A small CTC image transcriber, trained from scratch: layers 12, trained on short English words printed on busy colour backdrops.
Rows from block 8 of a small CTC image transcriber, named by matrix and row number. Rows with one number belong to one neuron. Each number is 500 + 50 x the weight over its row's rms, rounded and kept within 0 to 999. All counts start at 0. Numbers have three digits each. After the name is the row's rms in percent of the matrix's.
After each neuron's rows are labels from the 100 images, of 14976, where the neuron reaches its highest value: "responds to" is what is common among them. Only what is clearly more common there than usual is listed. The data: short English words printed on busy colour backdrops. In brackets: how many of the 100, against the usual share in percent.
# fc1: MLP up (model.blocks.8.mlp.fc1.weight, 1152x384), inputs 144-191
# fc2: MLP down (model.blocks.8.mlp.fc2.weight, 384x1152, transposed), outputs 144-191

fc1.596 099:596484508444592473583541538488512519549386514543462477449535478454400431489530423402516493495460554448542606514600506508474450519527443525524495
fc2.596 097:496570460535475476533489530541526503504548459499455505431490592585527454437489540428485506603509477557576468655506492445468472523451512488507358
responds to: capitals (75 vs 33.6); the letter n (49 vs 22.4); the letter m (38 vs 9.8)

fc1.628 101:469517537449551455524539488498523481506539400528456505518535538468518427471516542502485480555582528485487561546463559559501575455539475436479485
fc2.628 092:555475450545514525526475560457475529548455485541528481512491558477549544488526488484456482548483474463515509562640351455391448577442542506494461
responds to: the letter e (76 vs 35.8); serif (64 vs 25.5); capitals (64 vs 33.6); the letter f (25 vs 8.4)

fc1.684 110:460495558503509550549458494527438436484526496543514498467361574407545495489415431592575526542571479528523538526445542400453463535540536514519548
fc2.684 109:465462501605549531464547497492584469557516571332483473548488480488528496483510467605500438527501558534400521554377487534535526539492538530529468
responds to: the letter u (60 vs 9.1)

fc1.475 078:515508620478488462552411508497429502513586485527552548481507439493514486527581466494393443562611490463466527450535621505424480480435380517562355
fc2.475 084:543537504505460464415513523538420452525437515491494487484543528510448589536395510498533421357449431505430511512533517479485551598487524544466424
responds to: the letter i (95 vs 22.5)

fc1.641 085:439534549480394519536541469563544552518502572480436500494468594566538526457542493514499525474581520500528508513478474520414521410380499530533580
fc2.641 077:522431545555523546524513541496558492549522536517487548523432547435489433594478567584499545506432425535527498456492537516607516491510503423490518
responds to: the letter a (100 vs 35.5); capitals (96 vs 33.6)

fc1.37 095:445550526531453541562516440528588478506489458495499508485540506435566446493523470412512519507391440488419439567498461528475505553493538535560442
fc2.37 095:540484485447498469464550510581493478493573568514483544460454537516540555504584525509467439491538481583547453472453525612478450460556503495537513
responds to: the letter c (73 vs 12.4)

fc1.415 099:584581492539440467553508480403526511472550528512465448458523519654487447331453418526534500446441496508491554421510488545533497526462510497506601
fc2.415 096:546418495505676525565516600463563459522531445495490566507419497467475523410512496503479518462523521508508570505508442510610491548511515402534525
responds to: small letters (64 vs 33.2); the letter b (46 vs 10.8); the letter h (43 vs 12.4)

fc1.473 106:545595545511494511434552499513518415351596522484496515436494518478539428385566430523460507476393595483437435559581479492508516539465494510558554
fc2.473 108:458501497550479551553475546473505480486486458565442422515466436536561501503444548488580462498548535588556492510446437480558376453505550489508404
responds to: the letter n (76 vs 22.4); capitals (70 vs 33.6)

fc1.722 123:493452526628534534472516511568565476504423496589508504505501484387586470504511492508527551503518547461432481565551507418421477426554423444529502
fc2.722 128:552435480413579498426511475434512536513522479430465485354459521494506570476505519457507530505502468555530553568517450488500456563544404500423455
responds to: the letter s (43 vs 16.7); the letter y (42 vs 6.1)

fc1.615 086:440454496495434508484514567554486573409555480501575497496435531435462488554524578488452539508507471488407505527437607500504468457563523535528522
fc2.615 087:496519422419529534468493507491541419545515567485534580471452499515478531522473496460466505518464461506540461531502462472421491496543408488394551
responds to: the letter s (47 vs 16.7); the letter g (40 vs 10.2)

fc1.763 106:502395590494535445508496459490522503475528416379528439476492448604522505467586548498506456566462473493481612490489522545434459370565521527551460
fc2.763 105:533554449463504505494625521465484511579443487464487490510402572422528524558380541487552437457480514510515483463538443486471442547596502450515538
responds to: the letter l (75 vs 22.8)

fc1.459 110:587515561567537474523485456565470453437524505472461518433513577497514470446433486543484584642510469564471518501556568560551485523489468608445568
fc2.459 115:485517490548499426477541519535561561516519524454552578577481506482477465424461428495385514519505524472539507519426495378479530440503553436494476
responds to: the letter b (45 vs 10.8); the letter g (26 vs 10.2)

fc1.127 118:559461406516442453512427567534471538472540466414420480553495463423638581476431468487539524439503511469451558442535440601497568446489428484449508
fc2.127 117:515558525498507533466482476502500499567533481586516565494548497506499422460555476482488512530526491434570529440484541540447525567517493526478540
responds to: capitals (74 vs 33.6); the letter n (51 vs 22.4); the letter w (39 vs 9.2)

fc1.193 090:387460500521472532546525513502539538440564541470497655455513422493495452507407528391500585533541490537495450511498464529456447471467469506556573
fc2.193 089:491459482445584463498555494559474567481517461499508412561527515490517630533572548440416427460430514487506463531576553428432490447594452453512456
responds to: the letter z (49 vs 1.3)

fc1.265 112:570510570538588483444507549472673479565423514485416516478467509560590431486494423447445489570581490551463495537497463479496478432561449543572573
fc2.265 110:460494416497466483417526478478494424510482489453547450490434501451560487460514404526593526511532539495482501450436497432471578498567444464554456
responds to: the letter b (87 vs 10.8)

fc1.468 101:398393488514507558464517544439600539570461550561460570524498472498474510458523476583513470399490506494553488450577526609608511472497483484418542
fc2.468 103:454491411520486345527466522530564477509467495450516508538622511467618623457556503480536530568492504403533499491427478524611557458568697496521493
responds to: the letter b (43 vs 10.8)

fc1.19 070:416383381593463469557648609515560527534498506500457496393489382562455469410468496434496511468519538504406522453472513612478496437468524431527443
fc2.19 071:596476485477455562396561475509499503557485514435538536486605552536584489530474469443517476495509518592592552439535540512506527530511581493560549
responds to: the letter y (54 vs 6.1); the letter s (41 vs 16.7)

fc1.96 097:495482462500524552537561479525554507534513547578528518505506467448535547535521517474544467496491454539559557517461528419534542583540491416496432
fc2.96 100:548430543545440455489461531492524452547525524481519503506537484544500459400424523503537536524489452486470544513518435535454519461539491649462484
responds to: the letter x (38 vs 2)

fc1.264 079:464474480587439510636520482549490537497597577458501429442537541494508462548529497409498566467563546415454543451453479505473533401565526501515459
fc2.264 085:576475461402527460503462515497583371495473491509593534518493521505589531485557516539466487601399584515475496588450415553527437492559529461558475
responds to: the letter i (65 vs 22.5); capitals (65 vs 33.6); monospaced (61 vs 16.3)

fc1.735 086:448453531568510505486411423481592439494631527437520457483484466500465472538564555604469495511477523522436480488549531510510524504551553487598442
fc2.735 092:520464426463372422497438510522508499482455506619488526459577506471500518481470419470418571485442513512507496445450440517458542429506477510498552
responds to: the letter p (41 vs 12.8)

fc1.539 123:511566466479537486524610485537513491444399581472360478501497402467497584599568462442489536495447496563456438471527565455529453468522526582481545
fc2.539 109:537609535437474483518491465415448522508536463467516482431479653541470498475523530435476534499483573445444508470580510505467498449455471531522501
responds to: the letter l (54 vs 22.8); monospaced (43 vs 16.3)

fc1.585 113:520532531501539476415545495462516639398523517400539428494505455596455488475454469467450492636481422542505538583418459496536512461523496555566446
fc2.585 112:458497523466461540570537486577574547508514500462452526445512554428559588521461459497504530463548542451480452516526569326558496492484363504578532
responds to: the letter y (34 vs 6.1)

fc1.428 127:502422527629437490537549561557437433533516562504517517521486555541595409517484504479526573468543559471531410500597535514535499457439485455486545
fc2.428 115:522528491515517553419524563434480500479527460545530558510436469548450535538607438551474482514466501386493444467484492595553538480512428544502508
responds to: the letter c (41 vs 12.4); the letter h (32 vs 12.4); the letter k (31 vs 11.9)

fc1.222 088:461531509513500551449413465552525492429508576522463542409468514535461538545446502477454417562538529515444491487443495430477493368539542462610533
fc2.222 085:647589484542467448517454448540550489517445487480508423493546541536478472475489564543481449422386507467557542452565486505549537437530380534406376
responds to: capitals (69 vs 33.6); the letter w (30 vs 9.2)

fc1.13 080:476424508418426484489550540518483505475505588513491570487452569471628522537452516524540397535564430567448588533492566475552490460484514530515478
fc2.13 075:548564515540499528468549423548562632461501486498522573488506504435319461405495452520523431484483492483538485464578472408536496549541505532533461
responds to: the letter w (71 vs 9.2)

fc1.664 108:533498452541563455529534455562511449496482550428563567399528541537487464543536536445478523543412447477470564452445475466530467387508502524449610
fc2.664 105:489516502548527553564593457418512541468470545447566474507461473459512406558535535559446498540461514485587491489499530497453515643465519491555492
responds to: the letter z (36 vs 1.3)

fc1.128 107:469560554512435527520506480570530482531453441491569508538540645469489370507565476437515474461467559513590537537505520460538547451422505466507429
fc2.128 119:548516475519496479495532520452507494493386536400526614552466507481507501429415546514535554535512483486426478488519522528541448575526495420479407
responds to: the letter n (57 vs 22.4)

fc1.392 092:541515480539503449482516529530415462575476546486508530404544519551446477558507504434388496489410498504539539555446551595537446494514448461550430
fc2.392 089:462517529549518513603512428555454420579547502530459545545433482521599579467504470421505507477545507567481565445522572556560511524459551484529646
responds to: the letter h (37 vs 12.4)

fc1.325 055:522489491555604483546541530473467481492592549523484445673506489476507487456502479508516517590435499430459554589547435427555565498512483525549544
fc2.325 053:590543500490467566549510493452543463499439570499486479517576427584518463543491514399440513538502507547497457501447528510517487485420499556507432
responds to: the letter c (92 vs 12.4)

fc1.410 122:537500504470543492494525444489507491323445452459513470473518528493423512505590575487474577567430462530366475539461551532498510449491528560441506
fc2.410 116:576443489533608511453570553534493490560468635462561352462546434576401464539526457479485485536529531438572526470496481518490577437477536422508471
responds to: the letter l (49 vs 22.8); the letter t (49 vs 22.9)

fc1.217 123:504604483466485466495487492466512481450522477472452579530487454527525495511530382467584455501488380501473525504462510622429482404455430518471536
fc2.217 122:556450545524478442595493452492430502439468523583496407581404442546507423499486473505351524434535534540389489437593474533502500522499490501546480
responds to: the letter k (76 vs 11.9); small letters (62 vs 33.2); the letter c (32 vs 12.4)

fc1.317 090:528525502455551499460510500452462504550498456524534483456523390565433417530519589401417423520513594469605529530492442396627490454471497445587484
fc2.317 097:426482459446394489522500464511497500445537439496511521527541493444548500453518485552560493510467404483402524504540437559530472548495492443580516
responds to: the letter h (37 vs 12.4)

fc1.268 103:442447556502499534498550459531380461516531460467465524483476545468583450496567592544500546470454494525364411524459339536498540482489534450482541
fc2.268 097:494435460524471525526547532504578527501420493566491463560419575548485551586486500510479616424514483426566540503553564527447442473479386507555480
responds to: the letter a (71 vs 35.5); capitals (60 vs 33.6)

fc1.646 114:500433509561525521580461549496469521303428515409610556486420505439519497443554483510449578538593472555516538530578438476393555456496490475528425
fc2.646 107:558488489436382523571545500503499524474517479573469441467433450503427557553581538518502495522437510488539449516465511480574461466377524507582523
responds to: the letter z (29 vs 1.3)

fc1.54 106:577543538481589497519547476447525550577584468464484539530518454492583487551465629497471506422406500477479493526404433448500539565432560528516452
fc2.54 106:501473424487511477526520439555531481438508478451474531383454559519515429500462449567414570552468465534510455510555480491495459416502519560504612
responds to: the letter u (38 vs 9.1)

fc1.100 103:385555541513474532485481475448526524517471490514482474601368550479467513494521492544475525441357479504550454485418437432498491494513578573454477
fc2.100 106:519437465461603459575476550573478448505531505532564496480463519467487509637535529461538489535503523456482479500484471491554465475533532545431448
responds to: the letter p (86 vs 12.8)

fc1.162 106:512550523484495480460579485530455475614494495486475530628477444517499459498581574495436490446475473415513363454514540541507511456502473487515475
fc2.162 101:450576510578485532495433477592473476503484496553621464490554427469503530453523434488548437450418547515506561535465509503623433485548484529362537
responds to: the letter o (70 vs 33.5); the letter r (59 vs 22.5); the letter h (52 vs 12.4)

fc1.55 098:418476469407467413476445452353423524442505447435555548472549481458477496529500557520496489493374473524472522509453612513453496430524556525537534
fc2.55 092:445459553567478503570527475515457556553510504590559484498480534482462500437476529582507493535569488395469500515466444467476512510510486548416540
responds to: the letter t (50 vs 22.9)

fc1.540 106:495462503511472427461549406518473515492519480373532575474531476493496506484499563497454448578361474480503557462442519493481497499494492455508452
fc2.540 103:533471484520606570415522550445507483512505513562469626506539532476482445476500484515546563487401527524513467458464373420466555496528514490514443
responds to: the letter h (55 vs 12.4)

fc1.580 095:556526497412360450472550413556448473470541685411524545507425454512391587547553518476455480460466450517534479512437462553514524496531488541506515
fc2.580 092:441491426526521460507451560468505574401434485548474499489572509477531481488445529472552506421540505501375486440470464464504484493463480492513451
responds to: the letter e (73 vs 35.8); capitals (64 vs 33.6)

fc1.418 099:498591516647515434531490509494561567404601521562461483500598515436521521502482473464502427464506541524447535440590497497430535528505487563428606
fc2.418 099:368477470455584567431473487395603544510448470500422417511432521484515455487511534479485470469543503545492470587458432526527467477464462418592422
responds to: the letter k (76 vs 11.9)

fc1.125 115:653526501489467448540489470477484430487485493502531472547457634628552479446455412499504485556526469528519556446514509566624542464651507507602553
fc2.125 113:485485471506563493502496519499524486485435461514521552503476546610510361460568506519500519416497457571624516513579460454508526551519524497496466
responds to: small letters (80 vs 33.2); the letter h (58 vs 12.4); the letter b (46 vs 10.8)

fc1.564 091:537549519484520427542472468539497541544593430470421506550527575500578614504501538519597407515556461507466505501507530530405546496553535487447460
fc2.564 091:555522478518483536456437412586444536495445419455578469562513476402515456443458467556406334489527542605480440432567490476466458407462476462503409
responds to: the letter e (63 vs 35.8)

fc1.591 123:476418531595509383441471500530545505457471468482428500488391576547570537508515471502441498427464461526472537564541557511471518461547393384488470
fc2.591 131:529466395400573503588471511558478543472555574493492502424442415523435482543543577493438460453518362540445424423441478531458440603488507417487476
responds to: the letter c (32 vs 12.4)

fc1.764 114:497465484539463455600514440486460543494454390444488491558485386423536547464485496425550499502528452526504524474489518610403575500458528500535477
fc2.764 105:572470494506488548397522546509507452488518551517510472495563557453445431502486465558434517564445608547438456570480504473424395442468482489464571
responds to: the letter u (28 vs 9.1)

fc1.167 116:491596547473463456595495447497412443443548503454432459504450473442476516586511415485485477500440448688507455530518512507592444466444545511433517
fc2.167 108:529520476508513480560576398514560456467384505443494525557480509518551470581459473468494525410498530447451414544466571518509511513539628424550551
responds to: the letter u (97 vs 9.1)

fc1.6 108:490528538526526535602504470587442455457513546522551525582589461509481561497493457526504469521519516547545501492374595466497527528461474498462472
fc2.6 107:571463475449430539449494503579447516510456531481571463495468510472448506532514469483480530476529573491450558449533472511467472553459605406561473
responds to: the letter t (84 vs 22.9)

fc1.747 098:494564502519477502524560474512506537505515501469519594494542480492574487482515411483538376478477481470497452475586520488459511410507453493455427
fc2.747 096:511507515484732479464511549588502465498534570398538517427499488570422471546493483506479490424520512459462488507612606474496549610521493530559447
responds to: the letter i (94 vs 22.5)

fc1.41 099:550506482521541571416540480486564459422535581460516498429478396516531552597557509471473469544556573496479531450472480439497540456437552568553506
fc2.41 099:526428449487370445494500487450504450511466491467524545448549480513553403472542419474522468553517503468500511543434506450558475526557466532521428
responds to: capitals (77 vs 33.6); the letter n (72 vs 22.4); the letter v (30 vs 3.4)

fc1.372 088:487551437509465512541447559572465533458505421525482570565524461400547499365532465506525416490511452530458520554516502503499601497469471400578436
fc2.372 098:519394540468513559447439518471506543536489512476521437525538456510489543517492553463457486517532479491479466415449402584494500551628521524463383
responds to: the letter b (30 vs 10.8)

fc1.229 090:550477583459580600479517481529487491514551578494494529503443459396534454475521520520514532536397417420464504506478543526517499464500483535566467
fc2.229 096:542468458528429468493402487441477552544490476553555535414491457535453477478515516420527526423568502558531575496523593524532623531482477433497579
responds to: the letter o (66 vs 33.5)

fc1.629 079:486424499474510498497556480470494485518493473468561385483566542489564491466411525460541548510507562534513539511463582514452462556557535501534535
fc2.629 074:476512556502468522521537555498507536479567560467572480415507550490483491501522458504396445537456503606491471439449466517373523559526480502574452
responds to: the letter n (62 vs 22.4)

fc1.188 120:499556472546524387597527500465500484559509506431511456484436502463492458595562475467463513472461540526572497554501405524471521539581461509469448
fc2.188 119:500515434509424509486467501483493482460549450597535576449454660573550409528530538516520512596545492538486495515497505533567486519478532455518463
responds to: capitals (82 vs 33.6); the letter n (62 vs 22.4); the letter m (55 vs 9.8); serif (52 vs 25.5)

fc1.353 119:501444534548514459518493493440581573511443550578470486457438473460426570539601544550455507458591406413484424510451509517466484410546498497568553
fc2.353 115:528591429535464467579558489521560552510523548456518438462616559485520349405443503514564468598488609394488547545477421527512570450562497479437490
responds to: the letter u (25 vs 9.1)

fc1.47 086:479491506500470482465492496499473544484452587521523490565510510430449551469548487565394453414568600541533500493438515517514476489448432471598459
fc2.47 085:478638471457490532469543524458506483567495485589542506469549530557550445430470498481521482501563467587519523525559529538559445549458505531527432
responds to: the letter n (53 vs 22.4); the letter m (41 vs 9.8)

fc1.660 102:378591462521506474524476498502482455502528528547492592513594458544384471486510410438486536459539540505403591548448446446414480493547558498452467
fc2.660 101:444540423405521533480543547481503549493479547494478341553366458424531458487537507537468427454438535551511487499454567469423520521444438628620510
responds to: the letter s (98 vs 16.7)

fc1.703 118:537562461492522486564492506529513502474467509572489423399482550629467490418534496518408451544593618484549496510521481513482504534551583445549511
fc2.703 121:436463573376526508455423530551482568515442395446509487488534455527462607479444468371571464485482400627491440513492504470420491489435319502426394
responds to: the letter y (57 vs 6.1)

fc1.444 108:515507503535458528437509514549521514358515541467606542578465454529479521538469389491527557416508460552504543481541500485484572487423502439581449
fc2.444 112:566509489468528504647515558427507459560568529480482576510495532467452462408472532532484468536495480490441484506475472485472574517488522421395505
responds to: the letter z (30 vs 1.3)

fc1.512 107:491471487529604517487587465476510472493389514565494518457475369518507507463499499464490447508557465481447529460510557501474511519433497500481513
fc2.512 107:587491473511541568458521564527515522524429441504341412653482531527527558490456451572488541453474513521612497490520505480501491458553622560499488
responds to: small letters (60 vs 33.2); the letter m (54 vs 9.8); the letter n (51 vs 22.4)

fc1.315 070:578507517496483593485474410465400445516467429518467575503532542483533462471536397538518562583567430525455516452488488550456515517456438530414491
fc2.315 071:524528541526394476384459554480492470465530599477540464503540403538495484430497480525475567508487589502480446548488495433592498492526488476609517
responds to: the letter b (34 vs 10.8)

fc1.284 104:552553531550518514526455520482505568523518514431455521576473453451553484479458531514390461484509510491457470539469517461533499515473551518558554
fc2.284 101:563425463494406497500530472407473584492529487538535481561504452518574483448489526482564431434512572464606537478532465445445492518534506434534440
responds to: the letter h (30 vs 12.4)

fc1.70 098:458548537464504478545534452523492473489519487478497507425452447489538499553494487504477394386627522466483544541522487481502505420457561573561466
fc2.70 098:378465501517523508470515643457534512567536490467540513465601562538465506424488569488590466538483506472422388454516497587551436507518547518448485
responds to: the letter h (29 vs 12.4)

fc1.610 098:476491471523447527573459570544533576436603545518489520400505498449398451461470532541517496498535490451543507538466551469484534478543505493499504
fc2.610 098:559604474387463556580540531490536444462474404484552458518498523472489484455415465614367441529398515481474573573481471487400472540450471520525422
responds to: the letter s (58 vs 16.7); the letter i (46 vs 22.5)

fc1.350 093:526463465485472516549494545452452489483518505507455587574463534652576579417576454397537537445602483493454481471411495477467505429524434441563497
fc2.350 098:498481501502553514483477501499405443491480512409488504516504593479455461480499464556527417445450494489491551475601490644552458581545507506523559
responds to: small letters (62 vs 33.2); the letter f (61 vs 8.4)

fc1.4 107:505494537470422523566526484508450515543453544533495540394558476513442466549534448527571481553453474474509504478484572472490447507533639528526497
fc2.4 111:445508465528592465501494420532447438429475502555429533495527442523517493525552532536430503465531477466561493432367579485528525470463444500524493
responds to: the letter e (65 vs 35.8)

fc1.481 104:509535461592551501482538478445461510488516583455508446461549482538481496422558452510484477615476508456414516549505483506454428506546410545520473
fc2.481 100:510494497507437506415555557384511502554478489585528471507538573524509559488491426435544509500512527443512536428485418549576497471445559465467524
responds to: the letter b (77 vs 10.8)

fc1.742 106:460499492454491568533465454457544511453485498593524555382401512430468526505511484479428522533548545517466425508567476454485587503523455526459611
fc2.742 104:514506495516504512530570486509509438510582499468462521475504455526564492410541610499546529399420480501531588501488518566517433438398501491507524
responds to: the letter c (87 vs 12.4); the letter h (36 vs 12.4)

fc1.627 102:506479456543511566452469532467576557537574503547583498488521551519599520568571546535497511591516506443506505558497464499564545516519521512475455
fc2.627 109:512463586421497526464534499544484517430498444515474556474558503505504453568497447462552473483424607509479532469474533533506488510513465427555554
responds to: the letter o (85 vs 33.5); the letter w (34 vs 9.2); the letter h (32 vs 12.4)

fc1.574 107:598529558456497551506414479505526535528472500441512504482510499476523465492601443476467439473592496496525528504489515469463538508452564525471537
fc2.574 105:451439463563443468484522510569484463392491516512570560564478555518489550448548520488493525433509431450459530499578496553573487457539471492519590
responds to: the letter h (42 vs 12.4)

fc1.518 116:514470496548459547590515567522433457469588450533490475470523521487506413480468502524484605500552443400468456532543479547491520538422586553457525
fc2.518 112:521415496485537499480470532469594505494506423581418549481556460616506500480581503450509510543573510474511465540491504480591490550468520494471474
responds to: the letter o (80 vs 33.5)

fc1.656 111:633561536488573547495513504575426524552492490441578521536563472364439504482543534573499515480475476510478476595515496615482434490475493475542378
fc2.656 114:460491396527483491507537500491586557428508454534424511431505463589471405496494422469503471613415517544471477578435462422531525449616496475453561
responds to: the letter p (68 vs 12.8); the letter a (65 vs 35.5)

fc1.121 106:527551498480444481525484540504479359451473492620459555531473508520558454446516542512584508468465500540550461530544472480567515532437521421562618
fc2.121 106:510456477584556561475496473502429521516475615511505507503463383451520394409571512449460581473604532543525475524487436536611568504444474485461492
responds to: small letters (62 vs 33.2); the letter h (30 vs 12.4)

fc1.514 096:484485447502495555504505482485480489539489528482553500420556355510491519485519364476459444548635529552483470508598479587572462439466556499490525
fc2.514 096:530653463480419380476536512407553548498462472505396546509582587472468454610498491441557561486478472533407482479453477513429530582416486583507532
responds to: the letter o (65 vs 33.5); the letter k (30 vs 11.9)

fc1.588 116:447692563489454501534450540549462534466525555503567446474479573540484449560468460513496655473487566521459434483548540503532545515469422500578448
fc2.588 122:512543543449569427493531454548551423473467557505469522450579449574591522501506500590520457482521403482555513480471601490528521493480467529414471
responds to: the letter i (71 vs 22.5); the letter a (70 vs 35.5)

fc1.530 105:505480504569492576526464489503488509454562578502501485520527498504481550472573392477489431498449417628560463519524627465566515461490547525487522
fc2.530 103:533534567533438444535537507477375471544466562479554379487479481471517383489431471532462547508524517585464522512487449408530499512455547512485470
responds to: the letter t (80 vs 22.9)

fc1.683 099:529527497504532518543447457519535451516525526389523551557555480543507361485507505410517518556441434527442530483396552579458474438512486599499533
fc2.683 100:550587490506410515490466430463488473550487494498496462359459484450480523587483481568516521478565470451551438510549461431444530467545594505376518
responds to: the letter u (25 vs 9.1)

fc1.457 097:562465465507511454578467495670496464486405534494417495477462538554578528486482521538534414513497445520528645491438479495483473466495458404482469
fc2.457 097:481550431475456483488561454471452497437525479501574532477491413541433600440601500503514527447434398519527420525547504468441398471441524588513528
responds to: the letter c (79 vs 12.4)

fc1.694 095:539477494474517473526440438505586441519541433496595575474435458462492443535530415514537493540518461472538441525517555447593547490535507501429473
fc2.694 095:511490499456485527488466523458515459476504483537445447512505536525473546508513494411598546501498449439463441471534496588487462456527529491441550
responds to: the letter o (87 vs 33.5)

fc1.72 115:566566522552489465495539454495445473585485556549470558504590500593554553518452503469547432529436491490473480428480459474545478412477513518562397
fc2.72 116:503497469482456553445500470521518546517428419383490455440454514456454422408620538578440455583482434488504475517578506571489487414453467453520585
responds to: the letter v (28 vs 3.4)

fc1.729 126:507527560480504584489534542369612523459428629541514390489440424487359580540534524457442513487456455502523468448498497466493489441512510542523586
fc2.729 121:498472498511486496476529564516499562435514457503526602514469542469454492545550549407499488582469552452535474485454503534552497497457429508518525
responds to: the letter a (100 vs 35.5); capitals (79 vs 33.6)

fc1.422 101:497562525496432516609581553500531528407600521514482469519500407504487484506432537448457503512535478519461512603456507523584517507381567493498496
fc2.422 097:494465505483637532475405554457476550510506554469506509601527459529458499431672496567502555482469515582526510484427542442537513450564473517517450
responds to: the letter c (93 vs 12.4); the letter k (40 vs 11.9)

fc1.68 101:499526451524490449569382529510529534499454483503449492468568455576506421525452544502454471499505340476494557484375539458498570454480494498542434
fc2.68 111:536493475442499451484449466454560418511414645545564551482524499469439510476524496495483480539551607513488550427495451525580519617564538532573585
responds to: the letter a (63 vs 35.5)

fc1.701 105:552489464469511417440482502492511598466498601405391507485507443519379534445572460461464564521486457525556516535529477441500487555513619543470520
fc2.701 109:404480569553457453477531499487484398488513459552506571507536473492559542462398509529509552459499489433370580514505443414541549495543502406550468
responds to: the letter w (31 vs 9.2)

fc1.313 101:559503475423558547534515402508490456476521489395608433521558591431496439565432546465459443501484449539511468662536455512460557454496428471494481
fc2.313 105:480591529515424512535456465508523473436556538542572527495502509437630476515524453497514530496533563461448601404516571492466492524485623476552499
responds to: the letter n (83 vs 22.4); capitals (61 vs 33.6); the letter m (30 vs 9.8)

fc1.176 108:452552608449515527510474506523582466329600444507497500487576552499492395502509487440549539580506519568524479465509480506530554522511456509497544
fc2.176 103:576501424578426559465490524485464437484466592547518572486441462471558570532503497519482472465489531439510551519539474503478476496525650465557531
responds to: the letter x (42 vs 2); the letter k (35 vs 11.9)

fc1.281 104:493477465597450507497528462490536554553458464500441538500477409536443538545529538593444508525437425424529431509574528439500490517591550403494506
fc2.281 102:581491498420453509520492465462530489438488539502430465590429548521550542482507520401584588486554566563503469494525408580479459450490450628462503
responds to: the letter a (62 vs 35.5)

fc1.495 090:486522452426503538561511484469410508461578533502614542504467452420426486513421504537541508552376414461468525452482428461506466436466560521473530
fc2.495 090:560471467561462572493490575477517481476554416390493427581420497460577550504521498508472454639576423458536515509464463524459505555446509483488451
responds to: the letter u (65 vs 9.1)

fc1.642 084:439546445531491613466393571469606468542397545505587509548495462489486471457555496491477516520464425524477549464435475541478514465567480419542408
fc2.642 086:546505489514473425540500477484479466473613501539467533460523448658521471521478509564534560482469438475531478559499535501523489569383549538487571
responds to: capitals (65 vs 33.6); the letter k (39 vs 11.9)

fc1.296 099:459546531497501431479517485467467511567494440422522528430459609572512574631538509536422517457508521457545518456479545561482546416512503495501518
fc2.296 104:514530429539476465465513375523540562467445537510477455548504477476499467407399574570505487556517466515482394500519501438568502441456495504505565
responds to: the letter a (65 vs 35.5); the letter m (27 vs 9.8)

fc1.561 096:431540432505530504513447513514457540448439511486476484473540475483506451563497468522492535442499528371554473494537557520492474533419457450512545
fc2.561 095:501430499459533496459395459553468516441514557601438553483532424455591438467557501564449466475529472449506543391475525492485483513561538459492516
responds to: the letter h (41 vs 12.4)

fc1.101 077:524441553478483513473522556486580514520484423499510517525517503624507523490501532532492499547496467558501492462574450586464536546435516556464591
fc2.101 076:551578444550578428472522518498431462499552544509491376535510493487528506459549455464449469546470455518557479508469524588566480451512495440532561
responds to: the letter l (88 vs 22.8); capitals (76 vs 33.6)

fc1.240 087:487533564460480411539485499506484430538513501496420620506449465522485549389507502504513457499388512438525465440550470474452493481503608575484562
fc2.240 093:532455495412415576434453512451525445524468515420430385476358467489447437580534512591536496461434491562515547456509517560491574512482401516454481
responds to: the letter y (39 vs 6.1); the letter k (32 vs 11.9)

fc1.46 107:544500528481548507568547435574507607459476533458545460425519439422537461487472463573481507585432563486498422469492471526533447434477554529469573
fc2.46 107:488482428546567487569437528485503511523454435489459537545411461500600520500454511473547513489530416504498545546473532510429507540473546486530488
responds to: the letter o (65 vs 33.5); the letter k (29 vs 11.9)